{
  "norm": "groupnorm",
  "init": "trunc_normal_002",
  "grad_clip": 1.0,
  "lr_schedule": "wsd"
}
Rows from block 2 of a small masked image model, named by matrix and row number. Rows with one number belong to one channel. Each number is 500 + 40 x the weight over its row's rms, rounded and kept within 0 to 999. All counts start at 0. Numbers have three digits each. After the name is the row's rms in percent of the matrix's.
After each channel's rows are labels from the 100 images, of 14976, where the channel reaches its highest value: "colour at peak" is the nearest of a few named colours to the mean colour under the peak. Only what is clearly more common there than usual is listed. The data: procedural textures in two colours, tilted and lit.
# conv1: bottleneck pointwise conv (model.blocks.2.conv1.weight, 160x128x1x1), inputs 0-42
# conv2: growth 3x3 conv (model.blocks.2.conv2.weight, 40x160x3x3, transposed, each kernel summed), outputs 0-39

conv1.16 099:506485474522467525496542480486473550553522486494488523547477535442567526394492459499570423475481478516517474485513494514549526555
conv2.16 073:491468525478481509506468499485474480523400456498504463494525474523495496481539493497490523485560617487533515484614412476
colour at peak: black

conv1.113 093:514472486497481488500596446502485476504497543505497623522467447538479438478493487471523532503481513498532415466485498509533489473
conv2.113 087:490496575488493598516492505364544507500543513507560463500511503425523552521463517438480498515554474502485515500499481524
colour at peak: green

conv1.62 089:557482488503506468479521456591501476528614453465449480489555482468528452498479526599516496500508375540560538552506457489527522448
conv2.62 079:514500568469493558492476528428532550497468458532506458539475540566560505502437530488487469448536428506475519501602476509
colour at peak: pink

conv1.0 104:496504543502505531465475441480474516569502491562430515433449573467490523460539465524475443496507512545474568490546499467529585518
conv2.0 072:471530561486507526484485515589463557476441457454544516509498504481502521494556444525429460511482578517539567448561496485
colour at peak: blue

conv1.58 112:503555546540520513472496482524514551534482476488458516477502468499444471521479498489522525482495492568607517491508527560498430498
conv2.58 131:539405504407455575499508555473519456438501474531450528537579495508525474469499491521508516475511553539538453522545479503
colour at peak: grey

conv1.158 102:453520523509496498490505484494501522489474472507462527533458525492522518438533510418531508552533558546541463503547465502528507477
conv2.158 071:544425485479442513473472509400521504507471460533534547527461511478543566495565494444504584554480454481458481495539510499
colour at peak: purple

conv1.89 090:488551498544565603557493488536529520524523483541470458535491472490510501539514494478550507508494493480495568513534487499505457466
conv2.89 084:531483465491581539498443487426510453461457439528499514517516430431555481465491526591509520525494523464526462539555493472
colour at peak: red

conv1.139 101:517536506428461524505465507470478515481551467459473454507538562468485515494528535518544534459535501502502530514452512534471537414
conv2.139 163:521494473457437479488518470557456461470486498453522538565510546453486481491525507486452459503589436532481580497403498503
colour at peak: black

conv1.83 110:507563501469514531536500481420418509501486476461455551444420510489504432499371478467461497522478477467531483536484475477513505474
conv2.83 085:481471538452480493468520585481479493487458480421465551540536438472479559505539476567483512436457487574533435511477488476
colour at peak: grey

conv1.116 082:500514495479519426492517482484513533457446525484465603492446500529488493511455562455479524427500407473459561458537526561458542567
conv2.116 085:508509529520466561507505462396501532504566566585529460513488469414557495518553547498474453490548494534504536517511519522
colour at peak: green

conv1.130 095:516483469501468497470495488511490482524398421498468579471555511463421472517504584509564523443518511545443467514504526491507529508
conv2.130 111:492493477455457459482517510484468479464518443491557508564603516521482504500550511524449446486550472537521531435396509534
colour at peak: black

conv1.82 101:508510528535495486496467488479466510472639473449444461490489523551529477469457522508562544479505484548441535509486499467515451487
conv2.82 098:479506487454486556440472530500505523577466486502458517395504494522469475459497508554607526501431527482506510498573468480
colour at peak: orange

conv1.61 094:525530520530457537443524518459518537536478498504457547513429543489517491589500572570515544472482582508505481513526510482541531523
conv2.61 091:507468496496416536461489545397478506457502556546458511549410504503517571518477543485533492456439473454474531521497483495
colour at peak: white

conv1.138 108:552506540520466499543524492495500490490461551555511532519480441527483485453444504480491521522553422476526437518502481487549499514
conv2.138 125:532526467414558454478492499581481498514524417507542478481548516453579509504453535478421475488556462485501488447500493477
colour at peak: blue

conv1.129 081:533471504621474482485563484518501467484487476402493560512530465479488487476495556444500520454504539488493515546476510487551499474
conv2.129 077:538518486461483485438513498493465516471609500493534521523541523502466423513543538529489506513573445518561492489389517515
colour at peak: green

conv1.69 090:519542472503466476489458542501507454482497525490486515472497490504509471538514513471497518485565553544503578502449445477470480504
conv2.69 069:493473505495442560459510491382533536474461496516516535545434464534499573523450543492515508479537529480465492494574505432
colour at peak: blue

conv1.114 097:515517627560488494452470530478460525517477558594488609461464465552523448491467463450546518524559518544494442448485507493495497525
conv2.114 096:465490544470437539493531495416532475498559519483536460569495456427541553564524498421464501479535470483539533469506549508
colour at peak: blue

conv1.150 110:534426497567502512545542557541466474595510554581437516544504444584563450451460487505569492518468491488532508500483511493572467524
conv2.150 113:632484541463522555505585453483517497539443487502478516528475528416465467500461471485571486484516489455468507494491468501
colour at peak: red

conv1.73 116:510520424486476461453465525445493513523471518481534542479515470454497512476518490485505491498543404505500464505459558486549487451
conv2.73 139:501531492488480466475452434426524470539477504454513462522420461473545555542533551413414482503561515499479476511527492475
colour at peak: blue

conv1.24 100:444529497539466515450503506521504460414455461529532609482427488538495514488561486524570542514516548467504447464494466518477477598
conv2.24 097:494456559571543533485546530400559570513462505539465518473441441511517535511474465497490529519460554493556502544530526515
colour at peak: white

conv1.123 101:500534457617460507524479496545466515431444470492512570496511454522483493468495504503510485468487545497586513495454496487547455551
conv2.123 077:513480490481440494467546516467446433467558474500495534494527595547481439506495513538483456467509420467565539476423516492
colour at peak: black; green

conv1.118 094:525556531520463507499535533505520453508534568518508576484499564492498524549480474524411479457585457513538483454479504496516498445
conv2.118 099:472520511433410480505525518507493473512549526443567467550517545414550526509559550459468492477530514536504521463581503490
colour at peak: brown; blue

conv1.40 148:488522525571458537499474509549496501518569451517511546535465491484537498491477492512500553505500483535557535476466480501494494504
conv2.40 197:499472463539517454531470492607480554462539506532499543520406477450521479477477495479489513506516436449393512486467478494
colour at peak: grey

conv1.78 093:549517449499509471558510472475471470443524452506439462536542506440482508509493558504497478495470380534455542610447476522480543501
conv2.78 086:494489535523481536451505529350547516522507473573473486521424511564507496452455543537511528475471543524472517514506477493
colour at peak: green

conv1.41 132:516540502529494557473563483498506476443551520500482470508508474462496487516478485522502484515524517488494511506450493492524466552
conv2.41 253:444488490485504441495484462610528479456506499516513530514403475516488510472485476473509504472570405518419467467504462495
colour at peak: grey

conv1.63 091:480537441497473521508541483482520512555514503479508540525402490551445506504547494494556446483489556491450545486467467499577551477
conv2.63 094:495489579515490549469485429354561487441466524511516465506438500494499504499436535470481505475518490538494476494549491474
colour at peak: pink; red

conv1.112 092:475478448531549486522560447555467496438497490523460474428568513567460440527502522511558514526557537480518419550530463515487445508
conv2.112 098:462478509449392539511514546475515487451515514525513448570573464455475549525516523507434486491550466550540504552490522554
colour at peak: purple

conv1.43 092:500547523503560546489527470454532542537515524494485456501511513445453453501491518483505521482576519582471513484536477445527473493
conv2.43 095:459554499418514472468536510600521475449514484494537509528535507493520538436506481479408471471515448549579472485521462484
colour at peak: purple

conv1.110 082:497530538492481489519547467467483519539470465503491608533508439493467499406479522606544553492471476516550438519508496544482443561
conv2.110 088:534514517467536559561499460452554514530548576568535434497541518412514514517505585488460487462563476522493519505493506500
colour at peak: green

conv1.153 118:441498519521547492591447412514561489545497480476528559495521521514506491470562519508568517526376470467525476479537470493475473490
conv2.153 132:469540458505465540546439512527512463493451541451462426492508509465549579504508489441453514461468441533414502459525542516
colour at peak: purple

conv1.128 091:527505572521525477477501509537492549445494530536493485506419505455488500459472578380500512473502515455485469457458464406523459478
conv2.128 103:507510461489537464479544458579464498499570443521558519520540546461501457503462493503439481466568415509543516497423527480
colour at peak: blue

conv1.33 088:520499516515523511535453494498486453490533429469452583489581496514505492524449494438547545495470486491472553477476468488490508558
conv2.33 110:502438598583514501463523489436551500572450538477482465501454475448538528534504536511529519539523503472462511567555513502
colour at peak: black

conv1.11 096:501516531506523520536525450492530478469530518469527498501490497485525491523511486454466532524540488520426467521512455489502523491
conv2.11 077:537470512470539468476524520607440490480442520478564436476520509438602518510499496516506498535483513571510526504569519512
colour at peak: blue

conv1.155 099:544559579530480493454501496488435543508485502513430475481494624492458561569509514467485503484490549494482526553427479508521525557
conv2.155 080:447446489520443481501505542459491550497467549522510567616501515448470517506575443493526521484448488479461516507537432483
colour at peak: cyan

conv1.149 082:532566504497538456509467571483482529505531500474445491488504524515466504509534548497534464455472570535462548561537516459486463414
conv2.149 069:515444518536496542487448535382539520485465543472482525532472462409454548489526555515515502464484483473416530514494505536
colour at peak: blue

conv1.80 114:472467493475498593538481501568499523523507456450524497577498514488504481485475506448581461490452534521484527511505534462530490510
conv2.80 093:594472481510581568460509492472536455521441529567499500430482513497444472449505519512580500536429483458509513507497494509
colour at peak: yellow

conv1.1 111:486522534470508533476493482499535505468498512459476490498507494457517563565508513542497459478534531467461480466548456413502522497
conv2.1 098:449475488516556463473505453482519531501428409492530428505482506462457522487480440455470520441574486569489511504575504495
colour at peak: blue

conv1.12 100:490497512514443531499456516538525457516544527480505496519515486477527517481467491489532517443487430486524433466540474493530485474
conv2.12 059:511535489522485616532469479503463474493411488473501482499412536529477476496426484546467480508496581575537502501524502503
colour at peak: purple

conv1.7 101:494489510474482457532502437460477456473474495524492516527521467432512551520501482467563461527496464516449466433476497492517507487
conv2.7 088:513493552555495406459493484398443511553491505502487463415452459453529503456539478475468526503447545462456495516501509507
colour at peak: purple

conv1.126 098:561481549542536508427500514515495505467471559546510508457445486501469522441514533494486514479505488526468480527544515417547476471
conv2.126 087:484531402429518473486540449559463537516564462545540508564549541436507511529490527498411456500532484503511492515474525490
colour at peak: blue

conv1.143 093:508554567500465551515550491532498533521481533504550511517430568573477495526505538520574527490471574475575475546447512466551464462
conv2.143 078:551441512464512585486543481483512524533441516546450562538467568472443438516458476491540531500474465514418513486528458483
colour at peak: purple

conv1.109 089:553513496487472497533446481562519546491492583473508648503447489503518471490455469544552459460466481461497452446495523479484534573
conv2.109 117:470436525508469566504507456389571486518554609530513466476478487439490505520526513443496502512549490496471529485520501458
colour at peak: green

conv1.19 111:487503497501491557552486507470484476494528459479486525577521548487510512461474522468564517445469463522517458453514457521481459551
conv2.19 083:582484519495447467499515478519498445556408497468459500451481504514514505492451573494516428500432542555472559502472486444
colour at peak: green

conv1.26 104:651566452569562512505520494446485565424482505502459447534557471502512519479557516523472471484413483512497529466473462498530524578
conv2.26 116:523495588566505584490523497435572508568460525532475456427504548502483496463494438470561541520503460512500482503533487471
colour at peak: yellow

conv1.137 088:547480475562507468451487489436492516484472548520462576588503462479480476424480526503475500459452510468534475513527522464502438447
conv2.137 079:579549490498510466482545481504481530479591539547530493496541605471478466512486524480498466480521508433556557466425501516
colour at peak: blue

conv1.74 100:529497487493522491569508471502448547554494488561499496525480483534548467451492487578506503477435528504505550557440505518524505487
conv2.74 086:447542532522495573487462494414512432456498561494476462493424514481498498479412598487469522492500482487467513507537521459
colour at peak: green

conv1.90 083:555542471470505599476416474498534528463474502503525497471547479514533519572589489495550505497533551461498467519463478496433496496
conv2.90 079:522442499485548542489530489518520488503423422509540556511549536500474451499480471582599482542421521492520476500548483494
colour at peak: purple; red

conv1.127 096:510469524541538457506525530507522462497483482456446569481512460498507544493451551519467476474439544473400511540439477486543512490
conv2.127 089:510470488493473465464496421437462507516569489472491444534500555505495456521518520520493518488518496461543554501357556494
colour at peak: green

conv1.111 099:474455487547509561478476468485505452488432564461483459530528465523429509463488479443511518513537626472477463440508514501504464469
conv2.111 101:526492538534454540523537577499548525505518548490547460499550504478523516547529507471419499470555435553539556560557551511
colour at peak: red; purple

conv1.132 133:555473509416495539492443511464511494503526545476505577449493525473459497474514440452567458535501456414552435523490471507411530457
conv2.132 176:473495462459470447488502485517463497473540523465504533605385488517496495518523506466471494460574515541423524490427501524
colour at peak: blue

conv1.64 096:489535476452450460530503463505525505419524513467418555454531554464414505495467476467487482557448529557500516495513523470504518507
conv2.64 079:450435568488449463443471566429521517487498508484526468498437508517525542493496544479476511506458474577431511477587504530
colour at peak: grey; blue

conv1.79 097:535526529526583507504475494584500451534491510519536426543544462479466471485429504528460537516538494461528504503496509552508505551
conv2.79 112:508486426513472496530483465420478546457431585552483454500469490431545553509504518449508494488468461560476551541544502505
colour at peak: grey

conv1.17 097:490510508561501561476472472533467507510481477488464509482557562485497534515503510456463494519470500500432515525469497541518552513
conv2.17 068:495466469507466481508485506418445497504381491482500559564518491438507490486519487520528497424514603543536521491524529489
colour at peak: brown

conv1.3 121:485494439501516439460511489490471500540577555474466526503515502465565518568495521533520489528499442485562482470521510503569467503
conv2.3 096:532526523475504489506423521560482460538431454488483431473477487455501571534498568487441462464513565505489464524574467458
colour at peak: black

conv1.156 106:503560510509484510511516526559476564430480514440473511561529491566484494466495481491510544535518399507447428462565551476457443489
conv2.156 081:524479425431508521484467503512453479512455447427471528505493541439531574549550566498479508503472459496488499555574468451
colour at peak: grey

conv1.50 103:524513485529526557563453470528513526463481487530453454555498436539486489471471497514455424484460504546508528474538514499502492490
conv2.50 084:500486474523561574485548436572462484481490487554498498475501604489528440481457566546469528494476517465578510498515536507
colour at peak: grey

conv1.65 098:520507537512511563508478479501475490427474505458456520478563551559448465529469542524537560490486537435526486443519504512539567527
conv2.65 082:529454540472491527454562538407506482475507493566494492526440506519542499520433551486505459469438416536489518452564489484
colour at peak: red

conv1.75 093:525465484496496463525560550547481517517534450466471540568520444504540470474565518502522508552445501494463468540510472484496449517
conv2.75 080:410498534493462556484422485400559490504487534529510488447437502479505549468532551517463510470546495504482497484575543482
colour at peak: green

conv1.93 087:537515516471505551427467493510478495470527522525495481465524524558474503555502433511540540483526549472485550459465475457469506525
conv2.93 103:550512503484552520475490509502457501528432391481472541480533455541515476487482470537566504531462596474521485493558441453
colour at peak: red; purple

conv1.46 106:473507530540476492580468460517493538474517552532423461505497498517512480450518512431479498544473512568558523444489504486534491465
conv2.46 106:523520528462548532484465486599416469488451511497544435481490543501530531514513472494442446512408502481532516434511548520
colour at peak: grey

conv1.95 081:498577470455481596440485509564553515540516521506523477577458496509528531491519478469562455517549494465507515471508516512474430566
conv2.95 082:515492516467519600455484489567497470518428444479475527469515538530478454519484494573552488486404446529540498482553485480
colour at peak: yellow

conv1.103 092:498531476479497552500526458495490528587438494565431588481556457478544555469491552550496520504561488540520394522499522496526466503
conv2.103 089:473522497481464567499496489425510486536575557489546412586516541451539506561478563471458497473489505520516525496447533478
colour at peak: blue

conv1.117 113:480459514508505479539571438489500507525394497542513434526483425524461508447471472483486478536471556462460557489507455475432443435
conv2.117 084:466473518469439559482489492439519495487571528485549457530545524422515569529544512498401525514508429521493493489554537477
colour at peak: grey